From a checkpoint of a small image captioner.
Model: 14M parameters, 64-pixel images, encoder arch vit, encoder norm rmsnorm, encoder activation gelu, encoder moe top_k, encoder num experts 16, encoder layers 8, encoder width 192, decoder width 192, decoder layers 6, decoder activation geglu.
Rows from block 4 of the image encoder, named by matrix and row number. Rows with one number belong to one attention dimension. Each number is 128 + 32 x the weight over its row's rms, rounded and kept within 0 to 255. All counts start at 0.
# q: attention query (encoder.blocks.4.attn.q.weight, 192x192), inputs 0-95
# k: attention key (encoder.blocks.4.attn.k.weight, 192x192), inputs 0-95
q.5 [164 100 104 161 174 134 127 116 101 101 112 143 198 143  93 135 136 118 117 138  85 124 112 145 136 181  81 116 151  88 108 147 162 118 155 147 157 109 164 129 196 187 102 116 171 185 109 106 116 136 103 131  99 107 130 148  95 193 187 178 168 152 158 102 169 107 100 104 135 102 146 149 124 123 172 188  81 126 155 121 129 129 103 175 122 137  85 105 110 100 162 188 139 207 177 133]
q.6 [252 137 117 108 231 137 135 165 103 102 172 135 145 104 117 117 146 132 127  99 128 143 133 117 190 100 142 119 175 136 133 143 148  77 144 115  92 124 158 139 140 112 124 132 135  96 106 159 121  85  53 115 104 102 172 128  68 163 150 139 135  62 129 102 136  78 119 109 137  72  92 140 130  96 123 172 124 127 143  88 129 124 165 167 150 120  79 148 103 172 137 170 141 162 146 149]
q.7 [229 136 104 133 182 152 172 143 100 116 152 151  87 118 155  82 176 158  98 142 144 105 121 145 154  61 145  86 110 104 130 160 149 160 144 102 128 122 135 141  89 137 133 108 119  77 126 155 130 111  66  93  87 169 167 105 102 182 133 162  84  88 144 106 153  99 130  76 118  59  77 154 146 104 129 131 122 179 127 106 155  70 136 144 150 131  86 166 100 157 174  99 111 175 153 127]
q.8 [207 129  97 139 191 151 191 131  72 121 112 126 102 149 142 117 190 142 121 146 135  89 101 115 177 125  84  94  88 100 112 135 119 139 140 114 137 100 142 179 139 115 110 123 111  81  98 163  96 120  84  89 121 151 152 149 115 161 204 165  78  76 134 121 140  98 136 101 172  84  87 161 148  69 126 158 144 123 159  82 185  93 120 190 130 118  67 155  96 134 176 156 150 150 131  92]
q.9 [180  62 129 163 158 111 136 145 111 155 148 172 149 151 119 161  75 111 161 144 119 101 153 174 164 133 168  89 184  95 132 167 141 166 145 131 135 109 194 148 122  85 125 158 128  88 182 106 112 107 101 116  99 112 131 117  91 233  82 140 184  98 106 113 115  89 113  93 141  89 155 117 121 115 121 107 153 225 122  94 128 132 102 134 210 124 135 139 104 146 168 146 143 168 146 127]
q.10 [137 112 138 117 112  54 157 163 128 116 204 134 163 144  77 120 137 151 124 124 188 160 195 107 122 135 112 170 150 112 113 150 133 141 101 157 106 133 128 116 165  67 119 158 104  80  89 184 100 155 104 113  91 141 102 108 132  82 119  83 113 131  57 192 127 124 124 142 153 133 116 139 102 137  78  85 157 111 156 137 116 150 226 145 139 118 146 169 131 120  78  68  91  82 113 147]
q.11 [117  63 174 131 117 119 106 168 111 144 132 116 112 126 115 178  71  97 107 136 112 111 111 146 110 128 119 119 179 128  82 123 109 149 123 109 115 118 190 136 126 130  87 182 128 104 118  73 155 147 110 173 190  81 177 132 177 220 148 151 166 114  63 106  91  67 113 106 167  83 151 107 127 187 115 164 140 171  98  77 105 168  71 115 165 143 144 103 155 117 135 146 153 148 103 122]
q.12 [140 133 108 162 122  52 128 149 104 107 123 198 132 133 131 109 179 145 175 156 112 108 112 115 158  81 205 123 122 122 189 114 153  59 178 150 135 135  95 123  54 147 154  80 144 134 119 166 142 153 146 130  65  76 102 156  81 149  70 113 101  95 140 136 169 145 146 150 132  85 141 192 107 126 136 146 107 129 127 190 120 110 124 149 101  95 106 131  68 156 149 141  81 177 188 134]
q.13 [216 149 165  53  89 134 108 165 157 125 176 149 115 112 115 141 118  93 145 125 160 130 118 140 139 143 179 169 117 149 117 135 116 111 117 132  91  80 109 121 114  84 188 171  92 116 165 203 134 104  84 103 130  95 104 153  78 100 133 112 105  74  80 176  65 117  97 123 111 141  95 112  88 102 129 159 115 156 105 154 150 100 184 119 150  79 131 156 125 142  86  54 132 109 106 164]
q.14 [212 124  99 151 178 129 154  93  95 111 179 117 124 133 122 111 155 117 178 151 138 150 141 122 125 125 141 130  99 131 142 169 131 118 132 130 117  88  45 151 109 153 153 137 108 131 155 125 156 138 132 108  49 133 152 127  65 133 109 115 124 127 145 143 201 122 128 155 181 226 122 165 137  86 105 156 171 129 158 182 137 103 160 100 159 101 128 127  87 110 153 116 109  84 126 123]
q.15 [152 120 135 126  80  94 154 162 149 117 116 110 129 136 111 117  98 161  68  97 189 105 125 109  82 116  51 145 156 149  51 178 112 139 154 189  99 133 141 166 149  91 130 132 121  84 132 137 142  91 137  87 146 139  80  31 176 138 130 183 145 126  97 131  78 100  73 113 131 124 110  94 103 158  93 116 134 106 134  70  98 181 131 150 179 118  91 174 127 201  96 106 158 160 129 127]
q.16 [132 115 131  65 153 209 114  77  93 148 117  80  99 151 166 122 142 103 145 166  86 114  77  82 121 127 137 125 113 142 114  96 124 135  94 117 116  96 114 149 157 145 113 127 118 106 145 113 123 121 159 127 190  63 152 134 110 127 178 155 116  99 157  89 152 140 171  98  96 255 120  84 166 135 151 156 150 101 101 128 152  95 107 187 105 126 123 119 147 141 171 120 136  78  88 114]
q.17 [158 112 128 123 195 211  81 149  86 126 104 106 131 124 169 173 159 159 152 149  88 138  87 113 130 173 151 128 101 180  95 113 140 128 135  61 120 119 107 133 165 169 137 142 111 121 127 152  75 130 128 125 154  95 126 106  76  77 182 142 100 150 128 133 139 118 158  89  68 227  63 100 173 132 115 144 117 104 135 118 173  93 150 136 100 131 109 160  88  91 154 129 151  86 114 105]
q.18 [131  74  80 120 135 163 185 163 111 129 113 111 126 160 120  99 135 155 126 176 136  84 101 158 157 114  76  72  83 146  72 205 191 147 129  97 140 120 103 154 135 170 126 163 151  80 139 189 116 166 137 102 128 149 135  79 136 184 114 145 159 170 122 143 167 117 137  90  34 152 149 116  88 122 124  75 114 103 105  60 151 131 136 103 154 107 135 167 143  91 171 162 103 181 178 132]
q.19 [ 91 137  75 146 184 194 141 104 111 117  98  70 137 172 205 139 128 130 124 156  78 113  91 114 124 141  98  74 142 133 162 125 132 101 118 110 193 125 162 158 173 176 120 127 134 151 126  98 127 123 148  84 174 107 135 155 108 155 144 158 121 204 167  81 169 176 177 121  49 220 134 128 134 140 137 146  81  54 122 110 180 125  84 152  84 131 120 120 129  83 159 169 127 127 157 111]
q.20 [124 172 158 194  78 117 114  84 155  99 154 140 143 125  65 159 148 171 145 188 115 177 190 140 113 140 152 164 100 135 196 104 158 125 142 138 121 139  65  91 104 111 158 143 111 158 155 167 100 166 154 144  57 112 127 142 104 100 121  92 137 138 160 154 129 181  82 188 182 105 118 141 111  99 130  83 103 141 185 163 143  91 167  50 144 136 101 118  84  78  69 141 133 106 131 133]
q.21 [150 161  92 122 160 124 152 179 156 146 143 137  47 131 160  95  92 137 144 106 125 167 150 220 136  68 207 121 126  93 142 171 104 133 142 118 116 143 165 177 108 159 127  90 175 117 131  99 157 143 103 150  84 139 185 138 106 190 131 132 147 128 132  73 169 112 145 129 152  47 196 134  69  97 124 100 168 146 167 136 132 100  62 111 171 160 124 123 124 172 139 138 154  88 118 141]
q.22 [131 144 144 129 145  95 138 164 121 103 119 135 130 142 119 133  84 135 131  81 128 137  95 156  87 102 112 112 180  88 110  95 103 169 112 111 117 197 199 110 128 113  98 116 142 117 128  87 184 132  92 125 173 171 126 131 147 151 105 150 196  86 101  95  71  58 130 115 181   3 173  89  82 180 145  98 139 140  92  94 100 155  62 113 143 158 128 105 143 140 128 162 171 139 133 128]
q.23 [102 116  87  97 178 101 106 163  81 131  76 110 171 161 116  81 118 125  94 123 160  90  75 144 137 178 137 108 145 105  84 145 143 103  68 174 172 128 175 153 165 151 107 124 165 129  71 106 145 133 177 103 182 120 127 112 167 190  94 152 144 215 121 119 112  94 169 169  95 172 136 116 146 172  82 120  68  70 107  92 107 189  99 175  81 146 160 115 107 179 167 121 100 158 149 109]
q.24 [174 129 149 128 146  89 108 130 139 142 109 154 108 142 154  75 100 121 142  97 168  84 107 176  85 105 142 167 183 159 164 144  88  77 126 167  96 103 214 194 153  73 122 136 149  98 153  96 178 101 110  81 187 105 150 115  62 232 137  99  80 130 119 124 113 101 145  79 134 124 162 107 120 121 164 148 122 154 116  89 127 136  77 171 130 118 126 118 115 188 164 140 201 125 114 118]
q.25 [129 199 123 117  73 116  91  72 172 104 122 151 182  89 102 158 163 129 144  94 131 167 102  91 119 130 136 148 161  74 146  75 129  81 143 163 103 130 111  57 107 122 124  76 121 140 145 157 108 103 129 128 124  99 128 207  94 113 154 141  90  89  96 118  46 134 141 141 181  66  67 154 128 125 137 141  99 116 126 143 129 112 163 133  99 145  67 138  63 111  74 192 127 145 148 146]
q.26 [135 154 108 116 164 152 156 120 103 110 121  99 139 145 109 111 169 147 132 148 160  98 140  99 140 134 111 141  80 145 146 193 150 126 112 120 144 107  53 123 127 155 164 128 142 131  87 179  63 155 161  97 130 114 115 139 105  50 157 111 103 169 146 146 187 180 128 150  47 230  82 142 178 111  97 150 129  63 117 158 119  94 192 150 141 104 128 150 119 133 149  73  73 128 153 152]
q.27 [116 148 112 151 169 112 176 143 133 144 129  65 107 114 116  73 125 158 100 136 147 131 170 153 144 122  66 158 142 112 144 148 175 125  95 143 175 146 154 127 141 178  82 129 166 110  52 158 101 116 131 139 108 133 145 126 127 139  50  91  90 195 154 127 181  88 126 168 114  75 168 152 121 143 120 124 109 123 197 137 131 104  95 121  71 166 129 121 118 156 112 158 125 127 143 115]
q.28 [121 153 105 137 147  92 173 170 144 113 124  88 148 160 107  88 166 195 122 159 159 158 157  78 143 176  92 130  79 144 145 136 152 104 106 116 136 129  73 126 132 160 133 126 119 105  70 181  78 178 182  94 124 184 125 119 137  59 136 104 108 189 128 142 151 179 156 179  96 217 120 131 150 112  75  87 124  98 151 161 140  95 160 105  78 137 121 216  95 162 149 118  79  98 131 135]
q.29 [ 72 117 127 160 124 136 107 151 117 144  88 141 159 157 135 127 140 106 123 102 134 110  88 112  65 141 114 111 132 115 130 160 131 127  89 132 188 165 153 104  92 180 132 103 158 192  80 103 181 125 182 147 118 142 146  94 177 153  65 107 158 182 148 118 119  99 209 160 100 224 129 115 107 188 100 161 137  95  75  95 102 112  87 147 156 160 164 104 160 164 118 100  71 127  97  69]
q.30 [ 66 145 125 165  57 114 100  97 184 177 132 162 137 147 133 126 111 139 180 149 127  97 127 134 123 127 198 140 107 154 181 119 128 103 125 154 131  93 133 153  54 177 151 156 104 174 181  97 183 153 156 133  86 150  92 127 108 153  86  76 113 170 162 162 161 160 120 143 159 182 132  98 103 138 127  80 144 153 124 201 136 107 129  61 132 135 149  74  82 146 118 109 110 103 118  84]
q.31 [108 100 116 185 108  98 114 148 135 118 113  99 181 112  96 111  96 118  74  55 139 121 174 132 104 169  97 111 189 131 161 101 112 129 117 147 132 174 228 144 166 108  96 135 174 127 128  82 200 107 157 151 174 128  89 122 155 192 113 127 139 172 129 107  73  96 137 151 124  97 183  89 110 158 140 149  85  95 155  88 103 138  92 129  98 167 134  70 161 173  87 180 127 110 125 139]
q.32 [135 106 113 108 148 172  90  95 118 115 134  94 163 130 151 150 122  68 127 156 119 109  98  92 127 194 110 114 147 161 134 120 140 162 118 113 136 117 119 112 152 143 163 177 106 119 159  96 126  94 169 162 161  78  99 156 109 127 116 143 150 166 123 170 127 116 140  96  98 238 118  79 168 164 140 134 123 127 132  88 173 124 145 163 133 139 125  98 130  95  94 115 123 142  78  98]
q.33 [ 84 139 141 159 104  53 158 182 116 124 133 125 105 122  99 124 138 160 100 145 131 122 131 131 119 139 111 153 131 135  77 161 135 159 140 127 104 169 137 124 163  91  94 139 126 142  87 140 111 165 123 139 107 171 132  81 196  89 100 101 123 158 129 123  94 133 124 178 167  23 160 128  96 152  94 109 114 170 162 119 113 128 109  84  60 141  79 161 110 164 119 122 150 138 133 134]
q.34 [200 111 173 105 111 101 154 167  95  84 164 141 129  82 102 158 132 142 137 107 147 162 138 121 132 110 164 152 125 125  53 107 147 139 132 118  68 156  88  89 131  68 128 143 108 136  88 223 121 157  73 141 157 125 115 126 174  54 173 113 150  22  48 137  50 125  85 133 113  83 126 137 122  97 110 129 142 158  95 154  78 139 175 196 138 109 105 156 153 139  90 124 131 160 138 163]
q.35 [103 165 141 132  46 141  80  97 164 139 147 165  93  76 178 148 143 119 136 144 102 165 109 124  79 121 184 170 148 150 191  79  90  76 178  96 119 143  80 110 108 113 174 146  98 151 195 114 142 131 113 123 116 111 164 191 102 119 150 110 104  94 152 142  81 137 114 121  96  97 122 103 126  98 196 139 106 154 111 201 153 114 131 100 139 101 159  62 138 107  82 123 171 129 155 124]
q.36 [ 47 152 131 148  56  86 124 121 140 112 120 103 117 143  62  96 134 137 110 132 132 123 137 130 121 144 156 168 123 124 111 101 139 129 110 203 121 127 133 118 114 159 145 136 124 145 123 130 123 195 188 155 101 195  88 122 186 132  92 103 114 158 140 135  88 152 133 168 160  90 143 129 110 130 105  93 120 159 137 169 108 115 113  87 150 128 147 101 162 108 120 139 128 124  94 157]
q.37 [222 115 110 124 205 171 158 112 146  99 164 123 130 158 118 106 155 140 119 155 118 135 115  85 140 141 136  84 131 134 125 166 125 122 159  83 149  90  63 118 104 115 134 105 104 114  99 150 111  77  97 102 114  44 113 111  45 123 116 131 118 111 112 143 170 132  99 108 101 198  90 137 152 122 101 132 127  81 144 113 127 133 171 181 151  86  98 176 128  79 131 138 128 129 143 154]
q.38 [ 42 145 131 105  95 136  94 114 152 106 134 165  74 146 206 122 112 101  96 103 145 138 110 114 132  90 126 145 156 105 162 140  87 109  76 160 131 153 164 138 116 126 121 137 121 108 141  53 156 137 170 121 157 171 150 127 174 149 110 121  73 133 133 112  91  90 202  70 117 104 152 134 135 155 171 125 161 156 132 139 156  83  67 122  92 144 169  91 142 153 115  66  82 110  99 117]
q.39 [163  97  93 143 172 141 126 131 145 147 138  80  89 170 184 111 153 115 143 168 127  65  96 114 144 129  97  80 120 164 144 198 151 151  97 108 126  73 111 180 119 139 139 147 118  60 124 143  73 155 170 116 123 154 170 116  94 178 122 138  90 188 102 165 154 134 178 120  46 241 105 153 135 140 111  90 129 114 125 106 159 148 131 140 104 113 154 122  77  90 177  91 101 101 119 111]
q.40 [ 28  92  93 122  69  89 124 156 138 175 126 125 157 153 121 123  98 135 122 138 174 116 119 148 118 167 117 144 108 120 117 142 101 182  99 162 164 122 132 133  83 168 141 173 128 153 132  95 127 133 216 106 126 164  93  87 167 128  53 138 160 211 126 145 123 171 159 179 105 195 161  96 133 180  64  84 132 152 111 131 109 179 132 117 145 145 165 127 144 141 123 116  72 122 113 156]
k.5 [123 130  93 118 176 116 128  74  92 168 123  50  57 140 130 131  91 155 214 125  89  48 120 109 181 129 108 137 184 117 128 147 129 161 134  87 179 143 160 141  72 130 111 125 144 126 156 111 108 139  98 131 136  57 172 140 168 113 106 129 179 106 141 143 157 112 164 156 151 163 110  93 119 103 102 164 186 140 145  94 135 117  53 143 130 162  94 107  99 118 158 149 111 114 111  70]
k.6 [148 127  98 145 169 159 137  85 105 110 137  83 102  85  81 117 116 129 173 138 106 102 137 116 101 155 112 166 165 162 151  99 116 161 137  21 133 143 140 149 132  94 156 166 138 126 174  79 137 115 114 123  97  69 142 133 126 118 104 137 181  88 132 124 140  97 115 157 124  81 117 104 137 127 150 171 132 133 174  52 130  81 113 159 146 109  26  97 111 125 145 114  87 168  95  99]
k.7 [181  80 105 175 183 165 141 129 110 114 156  96 143  97  68 103 137 176 136 153  73 115 143 114 122 188  96 169 194 101 163 144 143 145 156  56 124 130 163 141 121  88 142 189 116 107 148 180 117 130 104 102 113 130 131 185 140 146 122 133 115 142 133  86 137  89 131 138 119  70 103 135 154  68 117 136 122 119 176  48 153  96 147 144 114 100  52 146 115  86 153  95 115 165 105 115]
k.8 [189 111  87 134 192 153 159 123 111 145 116  77 147 134 119  99  84 155 166 134 105  98 132  92 110 147  91 143 164 127 139 153 143 142 183  21 118 122 153 179 138  88  98 146 101 116 106 129  91 133  83 164 111  85 147 151 101 174  88 157 129  96 113  84 136 120  79 176 108 101 103  93 196 106 156 139 130 121 143  41 146 139 123 182 120  68  70 117  94 121 147  77 112 175  88  90]
k.9 [122  81 141 165 146 119 116 145 108 121 174  86 120 105  76 132 116  87 103 167  99 136  81 157 119 129  88 176 162 102 151  78 108 157 152  96  94 137 155 155 151 135 188 141  76 128 164 130 174  54 131  86 127  76 145 120 158 105 182 129 164 136 103  79  89 116  80 138 123 110 126 112 118 189 118  96  88 127 113  57 133 131  41 141 145 149 152 171 152 120 110 123 128 138 139 157]
k.10 [121 119 112 125 123 137 201 124  95 107 171 166 114  71 130  98 121 119  82 100 112 161 167 113  52 135 157 150  76 157 103 140 124 141 113  65  79 186 130  95 126 152 159 102 144 129  78 130  96 114 148 183 128 151 140 120 189  42  75 161 105 141 139 129 146 169 137 118  68 123  99 158 141 192 127  91 177 145 117 122  79 122 157  86 154  88 143 156 161 103 154  99 140 164 136 177]
k.11 [ 99  88 112 137 188  76 111 174 119 113  88 109 154 147  85 144 100  44  94 152 127 107  94 152 115 130  99 128 122 145 109  73 101 141 136 178  90 135 152 146 102 151 130 119 114 156 112 114 176  63 153 134 142  96 149 120 114 179 141 128 183 146  98  93 100 100 126 155 158  74 160 141  86 218  54 101 105 105  76 101 106 195 123 134 218 168 197 153 159 162 118 160 130 100 157 171]
k.12 [130 152 176 124  52 136 115 110 169 109 171 115 150 126 121 124 131 169 146  55 114 156 172 159 149 172 134 152 183 125 147 157 136 111  38 143 151 175 173 111 170  92 182 136 143 105 148 127 171 128 165 136 121 171  79 132 142 146 105 130 119 105 164 202 153 144 121 113 119 115 132 168  97  88 146 162 120 143  97 172 109  60  79  76  57  96 111 138  94 119 111 102  79 131  94  70]
k.13 [172 123 135 110 142 170 140 162  91  92 155 179 113 102 159 125 134  96  72 124  98 172 147 165  95 153 174 154 116 169 135 110  83 108  97  50 117  89  82 112 186 105 159 133  65 133 177 129 144 134 111  99 123 131 103  85 115  84  97 135 122 110 127 106  68 152  90  85  94 131  82 133 135 161 113  76  99 117 146  60 120  95 146 116 110 106 105 135 179 149 121 172 162 144 135 141]
k.14 [149 172 153 144 176 203 113 111  99 135 161  93 101 118 105 123 151 181 133 132  79 168 147 139  84 141 100 148 166  93 150 138 120 159 114  38 151 126 104 113 212  92 204 115 112  84 181 147 109 184  90 138 108  84 115 126 137 163 125 155 152 164 149 116 106 117  90 123 118 203 108 117 202  88 146 105 123 148 193  87 172  80 125 179  66  58 104 140 117 143 122 120  94 165 143 171]
k.15 [127  44 114 144 141  86 173 131 176  84 147 198 125 103 122 109 127  88  98 132 154 114 138 118 121 143 134 184 111 136 103 114 131 106 208 130  84 120 134 143  19 161 151 197 120 145 136 141  77  92 139 156  98 184 178 115 152 107  52 106  94  93 110 119 129 158 140 127 132  88 163 133 162 153  78  75 136 134 135 104  90 163 160 124 214 128 128 163  68 114 140 124 132 191 118 130]
k.16 [144 186 142 132 237 183 106 110 117 172  75 104 142 153 168 114 145 131 113 127 146 108 124 134 103 145 118 117 126 150  97 155 116 100 140 120 142  79  84 140 150 118  93 141  83 117 146 111 116 171  90 121 132  78 135  86  50 189 120 149 145 100 138 132 120  99 103 141 126 193  90  96 187 138 146 121 122 143 163  77 156 114 117 175 156 110  68 103 131 210 168 176 133 137 148 148]
k.17 [123 121 115 121 200 198 157  69  75 146 111  58 126 119 161 124  99 144 146 151 112  96 125 128 162 129 134 112 111 136 161 150 141 139 125  67 149  97 142 153 131 110  99 114 120 115 149 107  90 143  83 153 142  70 130 126  77 147 110 147 142 115 117  95 150  96 108 142 117 193 114  84 203 102 155 142 146 157 216  47 178 133 108 159 124  92  48 117 126 152 165 142 133 158 126 115]
k.18 [141  59  98 141 171 148 120 123 134 137 190  64 191  95 108 102 100 162 142 175 104  88  84  71 105 145 133 129 128  84  89 166 149 145 133 136 103 127 143 171  86 108 113 148 154  95 154 106 105  93  84  86 137 146 197 121 138 148 163 142 117 176 124  97 124 139 114 114 139 163  76 127 154 149  85  87 101 138 137  69 137 127 110 134  94 177 137 140 113 124 167  83 152 143 194 200]
k.19 [124 139 149 138 155 129 123 102 117 144 104  38 134 146 191 142 128 159 179 166  90  91  81 106 158  85 119  91 125 142 121 151 135 135 112 172 174  90 151 167 124 133  80 130 140 109 136  95 124 184  79  98 157  95 154 150  88 175 177 136 137 140 166 159 161 131 114 133 128 208  84 107 157  83 148 153 139 121 174  74 193 133  88 156 130 138 138 110 152 139 144 124 107  91 150 135]
k.20 [139 141 185 118  56 109 126  98 125 148 104 176  77 120 142 200 146 190 160 140 130 152 168 111 186 101 139  86 147  94 169 144 152 114  84 121 187 162  97  77 175 118 149  99 153 111 106 167 130 134 150 130 102 143 112 114 148 129 156 126  66 181 142 206 129 194 136 104  92 159 170 139  68 126 158 158 134 177 117 209  88  44 160 122  61  94 138 140 122 104 134 108 145 129 134  93]
k.21 [174 169 136 138 133 138  93 127 138 120 141 101 119 124  66 128 131 148 175 104 114 164 105 121 142 126  65 130 204  99 205  65 102 174 124 158 109 123 164 157 140 141 124 134 121 148 156 153 179  99 201 127  57 134 138 156 113 133 186  76 170 156 131 154 134 143  89 148 177  82 156 143  95  44 137 210 107  65 169 162 125 121 133 115 129 197  85 120 157  93 121 110 114 147  90  92]
k.22 [115 110 105 138  94  39 124 156 171 114 117 159 132 113  86 131 120  76 124 131 164  98  87 114 130 104  95 134 128 141 135  72 159 125 183 146 112 136 174 108  90 167 132 116 150 166 103  90 154  37 150 113 120 167  82 150 137 112 167 106 120  78 126 111 153 118 178 139 139  44 194 135  31 149  89 173 126 107  77 172  83 195 116 124 181 176 150 167 140 102 106  97 142 107  89  89]
k.23 [ 72 100 119 123 141 115 123 132 177 148 134 105 127 159 159 123  84 103 119 129 154 133 138 105 112 107 128 120  69 128  55 130 132  48 177 177  95 151 178 187  53  62 143 185 119 111 104 110 121 148 115 147 131 145 142 169 152 159 132 136 155 121 129 127 143 135 129 133 119 149  79 123 182 188 109  99 128 153 121 141 120 190 104  80 159 154 171 147 142 117 147 117 129 129 142 134]
k.24 [116 137 122 135 156 120 139 148 140 138 120  84  97  84 152 128 104 100 179 133  92 143  70 152 136 138  65 139 164 177  91  61 126 110 155 141 131 128 121 176  68 120 148 155  76 154 182  83 149 121 133 111  87 117 135 104 100 147 130 103 140  79  72  68 125 120 123 152 124 103 162 111  89  73 135 134  62 103 167 110 114 170 102 100 175 162  78 143 156 112 128 156 134 174  74 137]
k.25 [145  90 140  92  68 133 124 106  97  87  87 152  94 136 113 176 125 135 139 101 133 118 196 156 171 129 112 106 146 138 156 120 144 115  76  88 148 116 125 111 123  96 106 155 161 196 155 136 116 118 124 141 125 139  74 155 113 127  44  86 140  75 152 175 128 145 143 131 144 124 187 102  77 134 140 166 182 149 123 135 118  84 130  65 125  68  98 121 134  81  98 147 131 168  74  36]
k.26 [ 94 162 153 130 195 235 134 113 111 166 158 127 124 129 176  79 110 179 143 144 113 141 139 127 126 129 164 163 112 105  89 180 104  69  97  81 137 149  98 109 157  87  96 139 131  63  75 116  57 181  98 143 154  94 148 105 122 143 114 191 108 142 164 127 147 129 118 108  76 201  64 119 217 115 140 107 123 125 143  94 159 118 123 157  57  91 128 104 142 169 165 105 124 121 156 137]
k.27 [120 137 139 127  95  54 103 133 146 102 129 136 132 135  90 118 119 157 145 105 132 122 138 100 127 120 131 123 115 110 107 156 136 137 139 190 108 153 206 143 109 105 138 107 171 116  93 125 122 138 169 162 120 172 131 179 129 156 170 117 120 159 105 149 192 148 184 132 143  98 146 183  94 103 113 150 130 148 104 255 104 119 163  43  77 164 143 156 104 113 139 105  87  77 114 115]
k.28 [118 104 142 109 112 162 155  95 121 128 125 108 152 122 133  96 128 173 147 140 139 159 137 104 137 138 142 120  85 142 112 177 144 101  91 128 155 154 146 157 124 106 102 127 166 107  51 105  89 176 125 182 135 169 127 136 168 155 122 140  66 199 167 169 159 185 141 114  79 183 112 150 174 120 120 129 140 167 161 151 132 109 157 119  31  85 113 153 106  98 159  80 100 115 135 121]
k.29 [ 67 132 142 121 121 128  87 162 138 129 146 116 126 132 138 102 140 100 102 101 134 160 104 114 147 124 143 141  89 111  87 107 139 103 176 183 113 143 187 157 132 159  95 133  96 118 109 138 124 138 190 145 143 150 147 150 147 161 185 126 124 125  98 106 141 128 144 120  84 139 131 132 106 177  95  81 158 138 137 201 116 156  93 131 139 170 214 102 158 182 112 172 112  89 116 179]
k.30 [ 73 195 203 109  77 179 115 136 163 113 140 113 119  88 123 166 155 146 126 115 102 212 116 196 155  84 151 129 157 134 170 126 158  96  92 216 135 126 103  99 149 129 140 118 120 113 176 173 148 171 125 146 114 142 124  98 160 157 140 138 129 148 134 180 109 175  81 121  91 153 118 166 109 104 126 113  94 155 160 173 143  98 156  70  71 130 167 168 153 151 111 174 129 114 157 187]
k.31 [ 85 121 113 111  61  47 118 150 191 105 112 147  99 132 128 129 143  50 150  91 149 115  87 107 160  87 116 107 118 159 119  96 142 123 156 176 103 134 186 154  68 153 130 137 138 148 106  87 147  87 150 146 119 155 136 172 140  90 149  98 119 127  91 145 143 140 188 137 121  92 166 126  44 140 101 169 130 155  71 215  57 173 106  82 155 166 219 120 114 119 103 120 101 101 129 129]
k.32 [ 95 163 103 147 194 178 130 125 107 146 141 101 112 149 215 149 138  67  94 157 105 110 113 155 111 110 149 117 116 184  93 152 121 120 149 131 136  76  88 132 166 112 147 119  84 124 161 110 101 134  89 132 154  80 171 100 110 129 189 153 148 100 128 100  73  96  89  97  75 189  85  74 166 157 106  79 120 132 167  66 153 163 133 179 163 119 197  84 135 172 134 115 143  93 144 183]
k.33 [101  68  89 122  45  45 139 165 147 113 133 152 151  99  85 162  97 126 117 134 156 150 117 100 142 138 136 157 105 100 109 139 140 155 158 161 124 205 171 111  82 119 150 115 156 175  77 106 133  84 190 173 110 199 100 172 162 112 137 101 105 148 136 134 153 171 167 116 118  52 188 178  64 155 115 123 155 155  79 193  80 133 178  90  98 137 144 151  76 108 145  83 121 124 108  91]
k.34 [168  67 100 101  94  92 153 134 103  97 120 192 153 118 108 113 128 125  89 106 179 124 167 137 108 174 156 180 116 130 157 131 103 142 110  61 132 125 129  73 105 141 163 149 134 160 117 108 148  71 134 127 166 138  85 106 123  65  98 129  98 137 177 112 105 148 141 122 149  71 145 136  81 161 163 162 155 127  75 108  95  76 146 143 135 126  83 116 109 138 107 124 164 165  80 104]
k.35 [127 149 158 129  58 153 107 118 158 117 116 146 116 152 164 172 171 143 135 103 118 156 126 184 168 119 150 108 144 118 195  82  80 133  31 163 160 111  79  63 170 137 142  73 153 137 190 126 142 121 152  97 140 121  57  87 103 105 143  69  73 123 147 154  98 106 154  73 139  94 165 128  39 103 173 160 117  85 123 150 157  80 158 125 104 145 120 100 201 121 130 174 136 119 103  89]
k.36 [ 97 134 127 121  44  58 101 178 185 120 101 191 121 127 121 143 145 131 122 108 138 143 119 126 117  95 145 126 115  86 106 149 135 116 129 199 123 186 115 104 104 124 157 109 136 153 104 145 129  76 174 126 109 211  65 131 141 132 152  98  97 149 141 143 136 164 132  88 133  93 162 200  82 161  99 133 115 114  41 211  89 128 161  85  91 152 171 161 126 146 115 107 162  75 139 132]
k.37 [165 131 137 171 199 209 129  96  51 125 162  81  93 105 116 133 114 159 164 160  77 110 166 115 103 143 127 149 182 126 136 133 105 120 104  49 148 109 128 138 162 104 131 154  99  81 149 127 101 163  90 107 127  52 159 115 105 122  86 178 107 145 140 114  85 116 117 150 130 193 104 107 200 127 126 149 121 157 190  22 167  65 121 204 115  45 101 104 148 126 144 120 115 151 150 144]
k.38 [141 132 126 137 114 113 109 182 163 106 117 135 169 169 135 110 159  70  78 112 141 165 114 162 140 129  97 116  86 142 121 126 108  77 133 246 103 139 113 124 110 134 108  92 100 153 140 128 183 123 168 117 138 167  79 185 117 148 135 130 110 154  95 111 133 102 127 102 141  81 138 154 122 162 132 119 135 108 103 197 124 185 125 115 179 133 175 114 174 159 120 176 153  81 102 168]
k.39 [128  94 130 154 185 192 135 133 126 139 166  50 168 126 124 113 114 153 154 163  95 158 126 118 119 132 121 119 117 149  69 125 124  93  87 146 116 115 136 190 115 122 168 128 100 107 162 133 115 115 110 121 121 117 143 108 136 177 152 167 128 161 128  90  90 154 108  97 118 186  93 123 183 153 119  47  91 142 140  55 126 149 114 149 109 126 169 123 176 120 204 121 111 125 134 217]
k.40 [ 56 161 155 129 144  95 121 129 161 134 137 125 131 127 139 134 113 119  76 100 143 191 114 136 127  90 154 141  82 114  69 134 123 113 145 202 116 134 120 143 127 126 141 123 124 121 115 130 126 157 129 133 148 165 109 115 176 128 158  96 117 173 127 128 116 158 107 102 118 169 115 144 148 182  83  56 121 125  97 163 100 157 158  79 120 153 213 174 137 158 134 107 149 132 172 189]